config.toml
train_examples = 98750
image_size = 32
norm = "layernorm"
norm_position = "pre"
mlp_ratio = 2
inner_norm = false
residual_init = "none"
optimizer = "adamw"
beta1 = 0.9
steps = 19100
warmup_steps = 3820
weight_decay = 0.05
Rows from block 3, named by matrix and row number. Rows with one number belong to one attention dimension. Each number is 128 + 32 x the weight over the matrix's rms, rounded and kept within 0 to 255. All counts start at 0. Numbers have three digits each.
# v: window attention value (model.blocks.3.attn.v.weight, 192x192), inputs 96-191
# proj: window attention output (model.blocks.3.attn.proj.weight, 192x192, transposed), outputs 96-191
v.44:122138127158148137144123126074148106153143136132133133128106117120154116111129106154153123112127125106150145067136125113097112096144103136117143089147098122134114131146139157156148170121092127119118115140117162144121124117139152152153136150124129128128109148138147128118157113107134140139
proj.44:120146120128123117134137118134125155101135134095102119143110145106096091131136068138122114137097083113115141161138151124099148143150151107162121125152151139121127132113148118145127122122125119105136138143142129167122135128115166108128113133160112153115112142122115160081100119121139122163
v.45:140122125138172123124139150128130107134112156126059108123155099138101122145178145091099135162160124141176111093125167170119056089146122156126167109171087162129112113136123163172156108112134104112134114194130155133095099086097152147158113107124136121095090070097166162122131092093152108124
proj.45:070103104167098111106126169158110175131123163085118153096091100139162080131164096135154121166115122121154164116128163176126169154152140172139131160113132147096172124130113106141116142105119164085136116101126133135130156118095167108107150128144149130140105166109103126129106107139141105173
v.46:131122159148123126143122121086155108153134145141113144144120105151175119106109113148163092122143152114158148100151130096130136115154125154128107126114095088137132142137115149098135171152090135128123148135114159143129172139120133146143119108116111091117088181164132119111161117107108151104
proj.46:147131155117128142121129144127139155098143122104100134163125130117057120098107097145118109126088088111118126152144174141085124145127119117140115120160126150134110161142172126139120112110105125123117134167127160133147147129148156140134104127155115139114123123135103119092112094113169128122
v.47:141135153100064141125155118145126126099143131128192148129161177118129116114088167163119132102118108149076111206119105114175202172110130098112119157063170124123138137140101074069114098159126145156095113082150095124182168187134109107068141146088158106152162149136086097146081159181123112122
proj.47:152147165109150151164143110131159115145125073175154095141188125106123217122084194123102152082145173152148120098121078111147086123104092112095128097097121100187120187131126176092132160137139087157069142144145134100167111131126065164171132090113100106122155107128135104198147152156087147068
v.48:131119107131112128152132100172085118112125134164150127127144166132114158124123117095123151131129117109140103145154120168126157174149169131129132151090140127126144135120107129090135135148119106110139148085158075138119138169083085122104120100108179105145156092113089096130113128142109126132
proj.48:139080136102137114139133118110113097160113121162127103116171101141145161106120165112145137130149170174130130098100110135160136131087097138109119137113100099133129118146115128080096134117121103147127124158116136088140124111167110155134143126127118093145129142105129124163145139127124133153
v.49:129132101114150124130139118184101159112124143110096085122154140104072166124121132072056171115072132139095136155140117171103128140140127127117117118140132157110130122117121124103106115129163100160161169099141112114114107135114110111142142088151128134129137081106143148129122123164151120132
proj.49:114082147131103084118135114118094098119115190176150111097088112191151145150150183122154155136159166135130126116098098146142161098099132143092152163119155101141119069155101139078123103126139124159129095099124133116131132122129102091130130135093131082133110154164157098111131149129102138113
v.50:133116136134170130156135135135114118116117173154040114129156133148101163124159127105094129139124119122150102130109179154097105092143110143142143103144100169128112117101119158145129131127145092149122134155146150143114118086122166137155142104126124145140117087138142135131122138123127104137
proj.50:106108129162132119124109170123099134145125192127109143108123096160156136108149083127120159194102121107143147127147147166099141129136120167093121175117128124142124091143095117120082135145138126135128121109123138135138138124118163118126157124120147143150108181127127124146110130152131126167
v.51:120118142133062158148140116119108136111119156145157148142138160145118139099096151137156111119107127098106106205143114105120200143155103160103102144063133148143153123125092102059106141167111111166087114069175122155150187171128148116094147117092153089179176149161088088139105181168086109124
proj.51:182138187116156162154112127119141100143136121184145086151188114144134186083072139129101152123110164149124131113111113132116093137106049173076079113140114101194096146132116148091080142120144082148114144155147135092172081113157100156154110107109131129139137129116133095153159153174119156128
v.52:132145145130095136145111113104099128112144115104164120117126165119123152106107157134125148094091098132090119154119084111133168152130114105107119098112143111097130137139147108128121178135098142172101108063134137115150129160135127118106142156133138129155173147109111139134131101163129124126
proj.52:120143135098115149159152123137131144138137140149116077117119136107117150155122143126118113101136156165129131145126121122126140110141134099124119108129160140161130151095139165116133152116131112155098141123126130092154132109112109104146105120122083088141108110147170126125134143171114130120
v.53:143097120142115159140132092115125081131126134162157160140113182128147175128134108123148130104107146094111085150135119097128129112136116148125111114111103153134129143130100151097103180176129124159096115099152092160097154128117140113114127124118176138165168142113083094127088175123114149141
proj.53:149113136113163142157099126112114104173154102178126095175185080114109160087064074125119147153121124147107151119117133146128121145091099152119089160139125102177111140118111128079124147114122106164142124169107122101183100124178122177154158130114120126141134140119100115104161128169111150129
v.54:116148131130114135112130114086117141132101118142149154126122116137162094139103113153157077148148171124133131137110143099138161134138128132146126159084131099144164123129093121116153115134138133107112111116111093117129153137143120129116111078126139112132120153150100119126123147101110139137
proj.54:158124126110134139140132125144138111103139087124129146135186128107102136113122135097114139127138118132116116142142144113137123134135142101101118114115098126105114143141142119142114130145135140129143140133133116127145113120158106155126128136124133164150161110105119115170146131123115112123
v.55:151127143141121138121170122117121147106116143131114123121145148135095123119143168143103135118091112130100122171106134121126132129149100137116120094112151160146118123111102113120103101159121103158091102126154136156129137130130131111124143149093172131175169106119130131129096140155123092136
proj.55:122129136129145164147129135138140140141123128159150088125132101109171164123108118142099141140113152125138146110116093122117127144141103145097106147120157136165148150127112147107112162135145122133107139106125126124157114115100115131157121120114114122120141182106114113161120143178117124133
v.56:123132152134130132132153135104178173147134146123143134111149142145104114131149149145148120122134119122125090143113116129123112098151117174121156128172141189141091106149170085165121085140096118126088088149170161140126139108142130119108099184099136109147159072099169120112113130099152131162
proj.56:107176132178157167104129133123121137129111129138157140114125117143188106147112120161104118141115123119146153123119085116158143172133122148105092119119132131137160133140140119144107177132161133099121143100118132136147075090084105147151117121110139163118136148099108148165091155142142151147
v.57:117141133126154144134102154093169127168111112138101143150125075157159119143138100131155133171170143111209150052128156122107097100128138137164126114150108094101131135151133159174122142116128123080137142147076173126101125093141139149172110081157080110096085109131180135128145103056163141112
proj.57:112157089094132109150105163106143177100118120078084136141083157117107070087151118124163093144107069093113120164172169150102152157134182121163136113158126164080136123156170074196115133102110157087154106141114156136117149147135199112099123161162109147141127131125121156113096085094141093156
v.58:142116124123117123111155122184094107096119137151157138117137161118096130129143152130097145112102109123097094199115137144155133140118145117120136135087135142145137122103116110096124098140150121146140124140159081135138115150112106116104134136112189136150167098106074127143104162172119117140
proj.58:135089143141143144113132116136113087155134118169163143111185093146166185134106157122117161136136163167144137095104087121160104106113089156121127162086089107147123159119090141070144134139121108151122131127128104097141112129125078155152174115086146091122152153124113099163156153153096145102
v.59:119131123123141138127140134168122126132119134134096119122138101133117150154135093092129132136128138133121119116121153132094106134100122135134110140144114152131132126123158144115124137116187122130134165128145124140112117113131138101119109113177101118100107122139118144128124133143139131131
proj.59:136098125134121125096103156121120105149126155141116150149110112166117128118123134137137129159120133121122124109155148138132120124133115168120121147129095135124109072144116114103131117133116128156153095130129143138131136139145164124127157150104162135122117117154112118117125137111126139126
v.60:146111149139101139154131103119092073117129161132120137112112139098134128124144163127136105124147114109144139159127120126129138136148113157123138116064118102156150138104063177094150175151094117157111118116142093137138145152068135156132153106089182113156124138111081121138124132139076088115
proj.60:144069146105094136141132125168109150139134149125104101111170097102096156125086096117101142134115145173140136112110139157109115106141112127139112143117111122132116146116125145095120114104115114138114118154140133093157136134149140124123131092135105107120098159108117091145164101160132112154
v.61:139127161116057144124121148097099126112136150116129149124146145131156132132091147134130102130128137141086128175123111111160173145110119121102103137063149100094158149132100110076136178148139152157099121081138114137174181167115123131090130128134124122146146156162089092159112147185113113095
proj.61:148137165063124151165120135121156131134137107141107101146161116110082187113103163092126125107152160150113127123130140136118110129135111149107124112092127140155108159118113157106123144115119097171086124155130160097158143150144130137116125125110112118131135091150165084150176136124115114113
v.62:126127132118177122119131138181142160124139148105118109105131127120091117138147142116096153110103121154104130141119147120121098111131132138113129145180134177131115106112175120154104067110144141141134149156141136125125079111140118125134109158128122162104131111127155143107144127158160139142
proj.62:112117121173121137091131120144106076134138150151164163131083106162169114195135124142129128146129130106140121115119094101150138125106123123111127157115141118147149098123113117114143135141145126123152140103119116145103122117102115107156135142106154131117128139150133110118119152112133142107
v.63:112129139116109132105150120133168168129144133100179143105143151107077125099091167143117137092075113138051106179137080107132161112135121128096134136146146174128110116128181085121096097138108147169101111127174141145170148137169118112081132188113128129133167131129131111104136143155144136145
proj.63:140151158162153164100150075123134103141116110169199117143124115138160135162107158168106138104148155131153105110114059090159135131110104126107098119118140122157122121123137138098156142131148108146107172103128144131142090093095069133171111122094119122085135129141127136143119165134125163098
v.64:100115151136097149128101164144120129171128136162161115102158118140130103100185083181223162155186091077117156143169156169111152112107161182108131199052152143167136085184122163092112118143120187137092112128156118116186186167127123075070168108105111094154096137165073079090098125141135150161
proj.64:168142131141140114104161050065137146109152093107130118166136174107172141130129137103054117092066173119143094116089099046114089139103082105133120015204080107111108175130165116170100125161158082144145155154142127111117088104134144234154110170116130172087184165115160147161115119153152131103
v.65:120112199100110143111101105109136112142139136117162079131141131127119079110157088185226127179216145073134138091176162156133140126073161152133124176081111116130134078173137155094138135156122159150106114159112131109187195143095111073045146101098066098111077155179092102099111126109129181138
proj.65:204160155142157115140185082113118118104176132156105104150146173124148177108165162078023124103046153159156080152067112069107080131116109112110140055191095133102079178148115104158078070168172083164113124137150103119116067113132145220179108156104149185124183153108149159154069141136145091137
v.66:109138166077076146086122112105181132164118132152144097131142130100114117104166116206105185133158167117116153137165137177121116136083120164135083126117126119203161114156136142095177115151129209169048177173143110114157152162151095067075128048147064146130053158168105095093117151120152190119
proj.66:193133104168177099162164131136104123104183105110091157168112130135160171168175159056090109144118109130142075085115106095140062121154109124133173119154059109084111162128133125159081097149156048109188117127094127152103091135110168232224104188126175140100203151113135161137085094111123126105
v.67:171141109108195152085138127143149119152112115063132127146054140142123140171136222115110147167107136146123077109152108107133032121169132159137152102120096152088136153046132163155119119085083102136174107094090118142091073136104102146186102120151215149190151078104111186157108135113070095080
proj.67:091117147141111103160114163127159126122123142191137107121207056146125110090101059098141086148116075129071145118073123151171205101092156053166130182143146162106105069151102092119161158177100149155118145130158149115162143130169127121105165107120089066116088139129153118068148104113178111147
v.68:097108187079054133132095102081164105123083129149173087129171121104097113137129072177182141155169172061098130121148133142144174104085125119126111182096104116169157076187135125066132150140132166173113129169095096082174191178128110083055133077123040078129085159174077080082169128069146185135
proj.68:199139137152186104115203074142125150114213153132104108160113176104145173121188180057067136107090119154153097145112141077104055165119098124094142050164115142087110160114131132184059083159172052122152139134154142122135076092109147197170116199103184198125197139124166172139035153151132100129
v.69:101125131195098119184121166124142131107131119162106144131186070097173116108076074159116059049106122159146168108085111074118184087129070072146093102119162112139108124158106124150187160165093124126066191128164159130161122119161170171179125107152099112057143164106174103120145103151200159143
proj.69:110124097071124176088107142167085172113134122083121157117079192132125124133148170176131178126175127108158136163193132187117112164152134193079141128099144118148143170111148139109098085069159111097136114120121102145107154137081117077077105151122144128170139107125093131171139124164071131114
v.70:178122129105204121011159085140118146119118141058129112104092157164108138227165171073093196160117145112107061109102150123133088177129128145101152138159088102091148145070167126163099110105145082072172141143140114150121093124097044116122092130113198128107128103083128150159146112077136115122
proj.70:106131101132093118202117171142150079134147163201096104171128117156108110103126098079156085141158105167079136117160174140195131064129188087154115120158111147102110084136073052088189141168087163147126093120090134112083163123178144116121151129151124155190112102148152123036137166107084112111
v.71:098155109121077141191128142134153181145131081204059135151141132118122150106050135133053147071068155179146144156105110144133117114154099123111071050176175187140153179108099091174137071088170143179090133107111095090065078095176200120135114141146099187157102099145163164126096170173136085155
proj.71:129104090133150141125121192112129090149096115068168165086106076098145105179143119191220113144150106071122151095212110120120140161142124158161203255025128098131171131089137185116117191110071105062154162136115159193165178203051109126166090096185163063068132160112088103137158067094151152108
v.72:143099073123118141120177113103117135097129150047166164136073130107133210152146198089111136143097136105130118180130123126095150142152142167083196143124139127087131152091104140116099155152115072140135136067148117165081132126095111164193112139154198133128160082141129094165124165122089056128
proj.72:101126152169117124113071142171158123178116125144128108111168097166120092082101070160202120151173075158154160062093136143157137082103157092170076181142163119135125062116125105134175145064110195120115133114128142119147115104183114065093177101123060112143052137113123123127168094133145153135
v.73:111127135093034118089176108147134158116164097145072138175089176168145117098049130106119121117169135153176144154129155124128100181060147099142061077177157140096182174077056084129128031143167156176111135113052130120085149061108194124079156130109086193113063175232164172164039200145092083117
proj.73:171120135142124137165118201126158070187096084090143167066162080104106157145179135184185109149119155118143113097139088133109116085173120144138211254065093127119101142126101197125125181125073109081129135124134140169146110180099108124185129048166129093098117115065104084164151062090174133139
v.74:108128121087144130090159158161116157179173143132150107090100138158123091086183141173163180160145099119119146189166141201103130171133168226085140152086163200162078114153109153116126081150125174130101079119190132160134166124108120086081167144109152164171117109154117107112061149187117109156
proj.74:164150142159102105148087102065155101137109095126144158170133123125152157163108075120099090118076145107138110081077104059122103101108133058173105116191030072098148126141156104149138177132121141143147184115091110088096072131151135231201148127140109118101125178117120132133187098097143149108
v.75:108130108133123128169147134121134131093137100166087148165132135130083191121029098091016145038053155159130150129126136126118140105143077064128079098216109137109191163117150085155108139108197088142144196151119116055090098089180169143142075162167087169072118159114163151127168157163146150129
proj.75:107104089120144117107100166174098121116095130091134156061080096080179077182200159163219126154199131115140142126230120161143115176149114191123199197033175127182169126079115195117160132105091122058128118087110138216152194200082107060125073066174190110144138092135087116132109128080083127115
v.76:061128139166071123237124163127129132131161142207132129139170090087127148030080047149144079054128107141121204144120099127104212092131121069119101160111171147170120106193111118107158146151138164179083163136170138083186156121181186158103189156115045131101128175157140079093132127183157149178
proj.76:135119120123163137038115085128093155101085092061131171106065178097184115175165180171126195130141174115190137114166132129081077190127061198084130082102135096168159185089176179162106111079172098090121145112127122156105133139073101106108076120129175133091148129110113132220135114148138154112
v.77:122141116123090150124148157140181122180148099106121164176070158133139084063125145202155122137153122146136159158199129153133095143121167169151089094104159187119123147096081120120137097131116201145079108127113165142104152106102188089102126127159098181165094116188134175131026152152099100116
proj.77:128112152145130139161104155105125111143111098095162151091194060108124158175141092121146083134095152121147112093054064116115153086131131122163198208127080126123115136128125177132117180114118123122144161119141121134153075143107111200223159085121102062070109152090128109157172062118173149160
v.78:144115131095067115109096098133093126160109140160165110102163085138207075135179111185196141196173136101131137120151151117129163165082143142140136139068123060190110087146096168069150118167107166110089106097142121162134110176099073099115157066082130055144112157139098080124134126100129090141
proj.78:180138160136093118136161098113177157128184101108112127164144202170031171089100126096077133111113119130122090151083135108125101100147122102114088082184089157060106164146161079142055110157165117169139119164119126071117115088178183203133149214099089181123150142110145162138104128139146141125
v.79:151123111127125112118165073140099136111164113115121155143092166145146133153063171084102116089123120163158104131105121088137104158103145069138134078167116084071148184076108101142115091110124089126161148067086145113073075095119140187161141179102155164112158150141134156170096146152096064093
proj.79:102104130134098137125089206136161122163072113113119147068157068105089106127135106183196138132137114123114140106173135190156144097168126145134127241081149140140126112124115167103155176119093162101107101143140151161122191155139137044100129042161110079130057085122118083128168110099145130131
v.80:080141171166114142198071165117133109153126149166143100110190084097115091078150058179205074129178097100120163110127124146112173074123129125130124191071142130143112084199126155115136162147120144134106126148157142096198176143132149118073157144109075081114114140147101109065142086146158166153
proj.80:155132132100153132077166047106078175075130125116133128161077201121167126133140187118047175105082182126159110172115127090088095180096084152098113008160137113170136184124176125159078091142190086141112145132149107136125106113122145151123092161105166170106189146133138148198094165171130116132
v.81:109144116199109133210110197117129094124127121149099167155165078135191085102084071143177014092108109175153153111125125057141171105128124068178125110094105113110104126115104116138131174143098123093129131106108198145128129134128189193192124140173105089108139159142171096120127100121150098095
proj.81:097110147084111166102111107139101182126114106083173107079131177105068118096094145177107173127158138097146137193126102205085152155143122174072121141103176157181120170134157141104120116082150149150120107132152091120157149110116107060068151122084085107136124099112087137190142125164106111175
v.82:111136107052039126129133100112166170115120098182099113155120169125112158099100123141031204120090218162132124164155150183131103141098105141114071067226141153156195144111101098126116070114184142202102112165084074078058141091169161069075083089157056181145051126154146169119103183128129120153
proj.82:190143116184154105156141162141145071140133132097148170098126069118138156199177144117195092161129088113120110094155103088129098154178120139167215246049088117094131127106150197148116172134098080064163170124123157196165119197077112188227104105165173114073168164118113114106111088084146147086
v.83:099119109166063148255102179106102145116143123190104167146173097091218175091090114120128064092114127158141165161093113084122179081134137082111127100110145141147121132138040128114137141142121095181113089054085121126095082143157196212194145182132099095178160109128139112115124147163097053132
proj.83:115127146108106117039112090133129187146086098047155154057110123129096063092079118202156180124147126066152166125161117174085155190116089171124109176092189129153142134118228177134087161062149149069116140163180135118172157130120107023058138103125094092071074160123120109204156091155184166129
v.84:135131120187155129168134145123134119106114149109133156100161064085144126141144117140111091084078102141125119126086112094098170104162090107126153125091139095146078137146134142158170178143084113073094165127214168156136084158149099166202103113145166108085145129086167069120194066124165151135
proj.84:079129111102123166097104132165093174109137133135121140145078181144108099131103139140107184135197123121125151124175150165139142149122151149102095093139173132147147119124139074123140103082164151137127094135098125130106170088133145064070146173110121124171138105141096152153142162167078143111
v.85:154099139081204100019163073136103139108142138073132095077095198141042158155153156098092208140156117086106104143119139191106101167109132169101144151141147127101176136128197118137105098107174128114152146188167091119163158108114053079046136129094145162095114136120102134127126134133131169160
proj.85:137131115164143123198128139121132060125118153179103130187111096119189140152188135099118085141118150186137114071165169074169091076123133087164123096150068101102116121116065066157178104183107116137109146110079134154073103150135137167192085116159173152175143127141137123085135148071132129082
v.86:153142139199174111155104167143090110145124126133119130102170071150164059129110101139196042121122067127123119108080113059147187117142100091158161142082121098106054111146138119133157173120080124068156126114141178171168094160128125173190168145109133061113182144080153104124164039117158141128
proj.86:082124136071099167098128111116121186113130146146133086128094205108102121065094127155087182105137156117113158182128159180103157125118159144064074066140166176147138140164134090098127114124160147188106114153140090086114148091133139070038139179088093140166112075140119130145144188183115111146
v.87:115109101079037157144171117119140156132125113123151144156090166116137177103143184147105153147119152117134122202195115174110102145115165165092133102127130169145157149109043115080105082124125130224094107090091092141056152136111169129148144121152137154180095085164100115147082219136068036128
proj.87:137144146181143093120107145118177103191145104092143145083184057138126139133127082160190094156142098140140127057051102113132119091132123100167142230119124112104133102113159175150143192102100146083137164126143151129184083139119125149160159106140093091060078171104144125136144050102198163120
v.88:148112062096098137142188133121150158115139115080145176163045174104126187096137210099090145121096130143156124183148116146108091141145162173117152075158143185098125161094100115140120110116132106186121105074103139159059150108099181156173104162156159189167150087146139152178080177142072061128
proj.88:100136147156117141123059172136147094168098117130153147089178034146135120139098057170197097149163094142126159057081101145140162091121141100167143252096145121145134069105121157119161181082107168114130138104127143119157094124138091094143174083138075076082046158131116093141183066116166176125
v.89:157095111125152124115141125134084118147136176058193140079110107126166094150231148135216137186145078072114106145134132131116164168136157167102216171052121104137070095147126177082122166161088101085148095091182151198159132159078068133156151124100197070133156102111087073140141097101102090154
proj.89:104162158118101129103112074141170150157150122156124085181149192157061114078062080111075150102128139162139114117043159104135126084101144071141005045229120142095103132172149054143133109122163182202103109136123100051094095045192153133076191172083061175137075127154171155132143165165121156125
v.90:115109121149147143193086143089123126078083165153178118134192092105130178168133105111104083139074157085108123114093128087122209094151082090134144163168085097155136078194174115104117201144146074110148132131159105115160124165167082140155088127165118050095176137087126070096210095101169174145
proj.90:121138142124148119076148046176112166094178171159101093159066191121140101112128173114115174141169106129131135161157173141119096180097123146077087058138179149126129124114147113126109052117176115139125113120123110099124132081136126101061129180094170204175130123166122171115081193152069117129
v.91:126107098060102133105160077122150153112106097102120133137084182117112201178110205097021199126058206128146098170151113170116092140144106162093141073203110170127171182080097095140090095104157092178126141109109075103027106121112128128158085120130182154147111073126132148156117195113103073133
proj.91:148132115190140105144106213146154091181140131135145151094144058144125120136138084147238066163161052136110130057129123134157120107146148105173163255064138128104145065111116149131159178124064150089134132122105147172182156153107106108155127108169117112109102150133131120066129077095134148114
v.92:145141131062187141084132116125148112163087114083116110125067161175066132192133192118094209146119173132131069131157116175141047147152134166129122110144079178107183164088174126162081092057156126126187120127075082079072097134113131084100079116135184163177112061096101198140136173089103113106
proj.92:132125115165136110164160178094159104131137166175132130110171071092146139136121076102152042137102080146083125106120121088160154122125127063152187203129147144105132079124067100122156168189075124149137130125123163179182154159128124168187138125156140111108109150143152119047108097112129101128
v.93:166103157128239101043117130153106101127115152042163101079115125119073121174212149109171161173179081070094104088126146138128098139128139185131185210080118097111095092116210175137116157138085115066160132180194133164192171156103045111103123106122198104087158124079093115136158064077154196124
proj.93:124151120109129150169150094130111130098141166231089084224133167170159140099118140057031143102089148185124108150078161094153130100092155090127068000237104121119100122145073038142170060162163151199100125125105114083056098087191145149118130166095124181188154120155162153088116190155103102113
v.94:102145129196145109191140167190069142116197131160079164134129116164160081094043110102172011061175058190132150118066121077161153124133157044141121104118164124092062154132076123134140092134123118124154119084103176152155093083138206197156206220070112142129192161130180138143086121215107084117
proj.94:096113135072088177090090143084142153158040116083155154085130117107125106103100133213140181127105203094153156159175126188077167123153107171112099160090148114173149169132155185112142150097115166120080149138160101112121157151133116034071110052162115072119078101107092100209203111132168107147
v.95:135119120108107134152102085109096115095099109154129139155133146134166161174054158086090104141102169157132109128084092076158120125130106078137125100158109089110156153104104117128101122078141097152178107061041100101093060152127130185167116140105134106154152133126127155149151166118086060103
proj.95:108120140136132100105163157143175132178141139123135120060161096124074121093130104141199114158139074119110140137171142180127149132145138114123134231073176167130137106114133154098126159154103143100099110157162162139174184127151132060083136103148120132113083114117156124104105111117139115163
v.96:128105156051124144123101089086158118136083132084188070132110178096060151147198154129114200210137182062105099147189140188124097115154141204103171154126100141154154091150152152097085118111143121188144072151113073110125173164108085081084084086146125112187126053117060150111154146065098142139
proj.96:159149156181165066108171096140147107106190176187110101158161100150146153130132111059088078128082083166131110101046142051140101134082123062171131104165122141081106088133133099170143121189143109156134157145122138128139059099139133196182157186098151172100132177164193138084062136127150151126
v.97:099130165027073143118088096108142136135098113178137078144111160127104143137117158144109206187162207100130131148192156174115102141089130172104106131141121142175188109113086143066105086117173148200124102140070036089108155133114112055057126073105068137203071098174078142104100196126088115126
proj.97:209146137208162077147190111111157114128188148123133137122155087143135165130178110085139054132065083121112084105072120050120083135130106085188185162115101125070103123129148156165089153191110090101133170143152164153164086167136133231205111148154168157072162178100177134091078066086186117127
v.98:085134091176060146197141152131100149148172104182089182175115118137207103058081078129170070099157085157156187131145144113119165143090172110126065115111185133084138132120042112093128119145153136150095149069100153141101143076132210140127158170126081156147110177205149117127053179187101083126
proj.98:150115152097107140106095133107126133159068068036163155076141124107100100141129146193157137119128166101160126134140096152080125123146088167122162179095113103167110173125167217124105141078136135089133132138164118139168119155122109103124130062135100083078112133102100104199177084119157146161
v.99:182130077146208106039208119167124137125167118030112158116079139135107139174155201091093154108109105138138087112123122114135059158153151158140174099147123107074103159081162133182147131140087113083132152161179163194114091106101097130165109158140223180070156125078177140174092118141135119086
proj.99:056113111115073162203038191160130077137089116175111143153155094174114116131077093137161124138179125152115146117132138189178189059153185109156115159142093124156132081151062074080208137093093205161140107099077108119068152127157136097116160086122065073181067076135099100095221139122094136135
v.100:163134100132102130090143151153102126168128149089172137091121108105197075108224186167177145169141099104126126156140129129124138165132155201111172131028162122172067101127090182093158137150048167112063107078168160227125134173112100104172173070115182108157130100124120096142110130109124078118
proj.100:118149150140105119147092116128164133167165094122129121178169146206036166088048066112095140104127121135118121107045118126124133060105164071150062105223074105060102132170167060122107151102161130171146131167109118031116072067185153172120173200100022118126102169122157148121165102151149162130
v.101:112140142081055132159068144122119117153103128218096094172138150158172095117104114154127126193162179147148120135176162154142120126091135148135093111138124155148155120106073142090113080100179159159131041092040091085080127130111175090080123100130085123239087104179119160104093174130090070132
proj.101:178150164158139105136210101063189132141161124100165141095174121108090153121120114135140067130057102070092108140098103083084114155133088097152185203100137159083121150147165186122062181191106075118142168166168136138206094181136133206196135133133114130051158184091158124130090069097175134145
v.102:151139141043129136111093111089182124149059132129167071139119122118135174185168176163073216202083210108117079112192129135127071142146087194127144114126087137195151107096155166098102145104102153160114108144097070134080110185130073081145062037150164090204102089119084133119170147070126129096
proj.102:163143115180141054154190109132155120108200157155102096141138112157100131126114098054135067138104045128069094107065126101155127136106152055173145152169132172066116106156140086142104133199142081142181128140119147116180096118155152218156160190102139147114160148133167183044057112120127141129
v.103:105131160086105133140098139131126140144136118154120100149116171172129076081104114143175111182190135131130144119155155146146122147078154135142104116138128160119137120134101130109108084139154164160136073125073120119134168100090160090049159135090081140187115159199127172099051164148094095125
proj.103:198143153155130111131174111085168096131118144121148124123188104109131165137163130139104104116037159099130114142102107090092116118136091108148175164122076139092110165147139169140095137171133096125136179155154113130147080158139119213185108099152147120078135144110150123166124100100186122138
v.104:143113157086201129082114080119118141125095152100172075095136139134053166191185159111083204177112165091097070114118121159122101106159106166074180148159085124144131111130192141154089134108145101117165110166158081108131106158127036090114111109123157120136147095076088132129159127092137153127
proj.104:152134110163139094137155101134133099112182184194103094194101125149163132121135108048133110150109099144101131124125162079156108146104152097153103064157137143095136107143104061129160110183122137141127129129101135130110143121156138183123120172127180164159141136158157153051098149108089124121
v.105:133136156036053133083132078125141155151130095149111086162104176151114111109112155162101196152158218140149124158181127194100087170090126154135086077149118140158162151111085140122134038123147187176099100151063081086086131115105157056066129076104082171159047140198119174125072182124110093120
proj.105:172137128192144104164164186103157085147151113100121178106160068143123184170156113123157052159080091132123094090116086067150107100151126116163210245091076140085111142133120166149101177166085072105157139149125145163154097179111135221225125123161148113081176154080143103115102054079165144105
v.106:128135154077056151173082122096153117123087120153160090170144165126162125120127138135139102198176193106148118130174139122163120135089159143131120132139109138127180103141092134081102110125139128191150034103027085103114152146112153103099125105107074091215121111186092152103110182075079097111
proj.106:174148161162154089113206088109167121129180154132132115117176103135087160110131119095118085130075091123117117155069130104079122143119102097144158175119144173095093119132158171148077137164142080122126161156192137112185063128155129174160158149105135166060132181108166131134078088130185125151
v.107:126130104235138109138170156148110128114203133121081182131138098138152111080077101106144017037122073182136168102073140057129172116126114055159100115129159102075086165108085095150184153171110116091113199111168216156160099064134167220195179190133127153055149203141199104151109099184161122112
proj.107:085112103055085194127055171142089155160040086089142157092110156110119081118136145208148209127192176107170153152192126231121173116170138198085113124100154104200122161129122154098137092054124156114100078098119098120089183125113124020059113055125089079170088075115068103200196128129108122141
v.108:170122103193190128116174127153113085124163124047111207138079106137154107166128156092145066083118081168136109083112135045136097131142140080144150100106105100064086164092138133182142169147071072082154168108144206154118078096114128213225129168152206134082158143095169120162126106115110111078
proj.108:048113118061082167133056187170115165139073098141128111094161121127102090087089087168134155137190141126118143155114115235159202089127160150101105138129169135173114103152103093073179106063105207147111052120137110121102188112148125015041146082109056074185067057146106103149180149150103118157
v.109:160093095111101120085192104149089154119164139060152179103095132143196143160171204109140167152144116107126099175108141137127107178121170176084196115076125094132088163100084155100127089140093120131120115047139119196094098141087087162187149149084193121158130111159114111182093150140076022146
proj.109:103131135160104122136073173128193124207098080112143137125174120177054121091063050150179125123156105133148120053091133148160146058144170099175065184162128135120128101149135102140163192095099195113110106161098152080127148092182147082110184096126043112113056131112161108120180098108169168114
v.110:118132127187036139152155158119162113097174124149084172172129112119160118071050060150147029077164119170139188125099158091129181122088122048181028101147159094093147136149102096116184150175152153120073187134122207126156168070130196154117151149154056157046083213183188116119096124151169172114
proj.110:116099112071141145132098144182087137130089083063145156094125151084104134168189175176146183127182183136180134158188101189095109118166110193057165158079125130161102191096135209122079080050137103088124089090141091145094131125083116078118136069118122110151140088092070098213145133132110121135
v.111:155113163024142139027130090122164119131080128076172076132087182141076132194177179158121244208130193090125085133211151194118067174100124212112128154142095129146174118112177146106097112094123150129137108181115065125112141164092050041053080061123136130154065105142068156126149143071121161109
proj.111:183149129199162092192174130123152100111208162191090107154157101146140176132168108044119051122106085169079080090052125041178096102117155074169170136170084137064100100134094089159138141195111105152152125110112135132148095141148145243216153174134156157138169158128179158041060129096102099120